config.toml
arch = "unet"
model = "class-conditioned image diffusion model"
dataset = "renderings of 100 made-up gadgets, each built of a few solids, in any pose"
train_examples = 97500
image_size = 32
horizontal_flip = false
conditioning = "class"
objective = "edm"
cond_dim = 256
targets = ["main colour"]
num_classes = 12
cond_dropout = 0.1
norm = "groupnorm"
activation = "silu"
weight_standardization = true
widths = [48, 48, 96]
blocks_per_level = 2
scale_shift_norm = true
attention = true
upsampling = "nearest_conv"
init = "trunc_normal_002"
residual_init = "zero_last"
optimizer = "muon"
muon_scale = "original"
lr = 0.011
momentum = 0.85
nesterov = true
orthogonalizer = "polar_express"
adamw_lr_other_params = 0.0014
steps = 9300
batch_size = 256
epochs = 24.4
lr_schedule = "linear"
final_lr_fraction = 0
warmup_steps = 180
weight_decay = 0.03
adamw_weight_decay_other_params = 0.01
Rows from block 3 of a small class-conditioned image diffusion model, named by matrix and row number. Rows with one number belong to one channel. Each number is 128 + 32 x the weight over its row's rms, rounded and kept within 0 to 255. All counts start at 0. Numbers have three digits each.
After each channel's rows are labels from the 100 images, of 14848 (inputs lightly noised), where the channel reaches its highest value: "responds to" is what is common among them. Only what is clearly more common there than usual is listed. The data: renderings of 100 made-up gadgets, each built of a few solids, in any pose. In brackets: how many of the 100.
# convs0: first 3x3 conv (model.enc.1.1.convs.0.weight, 48x48x3x3, standardized in use, each kernel summed), inputs 0-47
# convs1: second 3x3 conv (model.enc.1.1.convs.1.weight, 48x48x3x3, standardized in use, transposed, each kernel summed), outputs 0-47

convs0.20:109163110099145138190081112129107135197118099109155152193090121139168108112119068216104122114125106143154079153113154141106140150146101088083121
convs1.20:140113095135114198151152135127191126179114133112128133114103142160106104119225111190102126104110122126080140147141151109144199115070121093083130
responds to: purple (25)

convs0.33:141107112139101180147106115113119149163144130106138148000131140124145102147112130170141134134133147129114114142140078155136145120086134149135148
convs1.33:153097152128053141116174110076172068118147117128129099058136090151140063097157090099134114115142109159086132093156186148135113129082113154135100
responds to: yellow (37)

convs0.44:123118140084104177127147115084156141136132073122134119165129141120093193123126125138121151114082071136148058098145177118149192108195090183095136
convs1.44:118128100136163073086154113159100187158134116073165134124179108157139159077137130136114093130095121087153129113152135140148213166075156120069155
responds to: pink (78)

convs0.40:122118118091151134109084109158119080145097111127190151149127139112113171184162099167114145118186112128122173088099182116102121084209083146083123
convs1.40:171111127196091141138135139155178126134077144136120134063145137154147219104150125114165132151167130160093169127162137117134102141070098131107197
responds to: yellow (30)

convs0.22:134141174083101173082111103126137121145130122103157146194148101118072144072142095120164092090119086107119076126180187165171150110161177125111130
convs1.22:136127128120116156167133113104115096154206161171133154067147109120140157140166162081161152126194131154110130079061170195113124098135089104115140
responds to: pink (54); white (42)

convs0.39:110160105127141195085165130141104124099100147113135129050115137193111075081155149106158135160138125095153108200111133141158126123128124047110164
convs1.39:117139158146127127153099122112108083076137138152149147068126112063057077130146063123145110039129123110105144119135152158091200136149127124129150
responds to: yellow (51)

convs0.23:123150136090133089135206118077140123094111104073143165094173111104216184130160133102079146123126156162154131135155101093136083093141125165124113
convs1.23:133120125106118085131083172107132168112108102146106095187065120108174169167128110144095159101152083135121135189165096174114171133138118045143114
responds to: pink (26)

convs0.26:135113121135121085108140149150173074171132159109124088106143106121121115077193138101192117173172053160168110132075129092179108115150128099112160
convs1.26:098135142102115127113109136097111150159130050130160135136132128095171120168112111141145199035188173096125106101135132131117078063078122122130129
responds to: black (55)

convs0.43:062134126165097154130106109164116106176122099137167097115135163122138151166110147183160067177108076157145141080124130100098115073160144101085185
convs1.43:142135146128065164144116126138093067157146149088121142143081123122112164111167048151159193106144114112113088116064116092115069162156125086120110
responds to: red (100)

convs0.24:106132159147155175147166143090146142139097104125146064080149120135065104108123152053107072144123141134175114158147142183126168171061152114136106
convs1.24:091073118121123073100136101098172102166174145135109149146143150100108174118129155188077066170057134067134131115145137124101128124149142126191124
responds to: white (31)

convs0.42:121112106053108189167088155104111200182120162122148114094104158112122092126127137193136133133119115112131082180130081139155146173085135105153088
convs1.42:133097103153160097091100113161069144165150112130089187219096113096150159126152085160124100161101133148113176151140091189143145102145081125131118
responds to: yellow (47)

convs0.19:162132176143104092117153101084146118125119170104175096187153090166084134066086121120120089101161153112149132093186129131123194188108120123089134
convs1.19:148141087114142151141089182122114101138130140075112140138172149114151073146069158162110131180093114088140105111160161052091142056130125183121141
responds to: white (46)

convs0.3:203130106098185122110084120164134104104166112155125114138094098134157159115184091133095155150098144178086057096102112153137096102147140135200135
convs1.3:140146169143160082120140124097151079076134097157111163164109152134119117102113186086111108137098176078092105129157088109070099133120163126180202
responds to: black (34)

convs0.17:116111126123151093131125143108189118088103213128107110075136131092178111093160135127121139077105180093125140098172065144132156169122128149202111
convs1.17:099106138097094195176152137166138097076201118146138167153143136120126147124156174130097120219124096152127096129097102133103124119154169172179112
responds to: yellow (32)

convs0.25:142121111050169153134106151151178143093095171107090106173136106159123096155207127127089132120147132167127115112080111152137049160074140123136147
convs1.25:154123068165152078118133124171124120066103109140160053091098114138084081131087160076091089173125176126102135142157127093116086168122119124113154
responds to: blue (28)

convs0.0:099188162138134099118185176119102109140094066110098096169064115112101134125065139163154114156160096148126137118094148170152124082185111164123158
convs1.0:141166088081153084109136159125119095136109142157094185120117174161163119147103137104100120092143098078171091212096131123129106153122216133112140
responds to: yellow (46); pink (39)

convs0.34:152103141191182073127148160145128132103142188134116127049126108108163133136140139107109122144162076113132057093154106165104082165103091170163126
convs1.34:112154100168067081108107135103092185145126150097137148127091141121128118126075127068211135133148190148099155096152141098114071164160107132105157
responds to: blue (47); green (40)

convs0.21:128188151073142139132137160101094126135132146099077116146078091113172119183096104161165127098092168165184114097168126164097066115105145109128181
convs1.21:088118033147124084104147104146084171148126143123162118112139173161156072103111082153115112091131166091110104143101197135142154160141165133084101
responds to: red (80)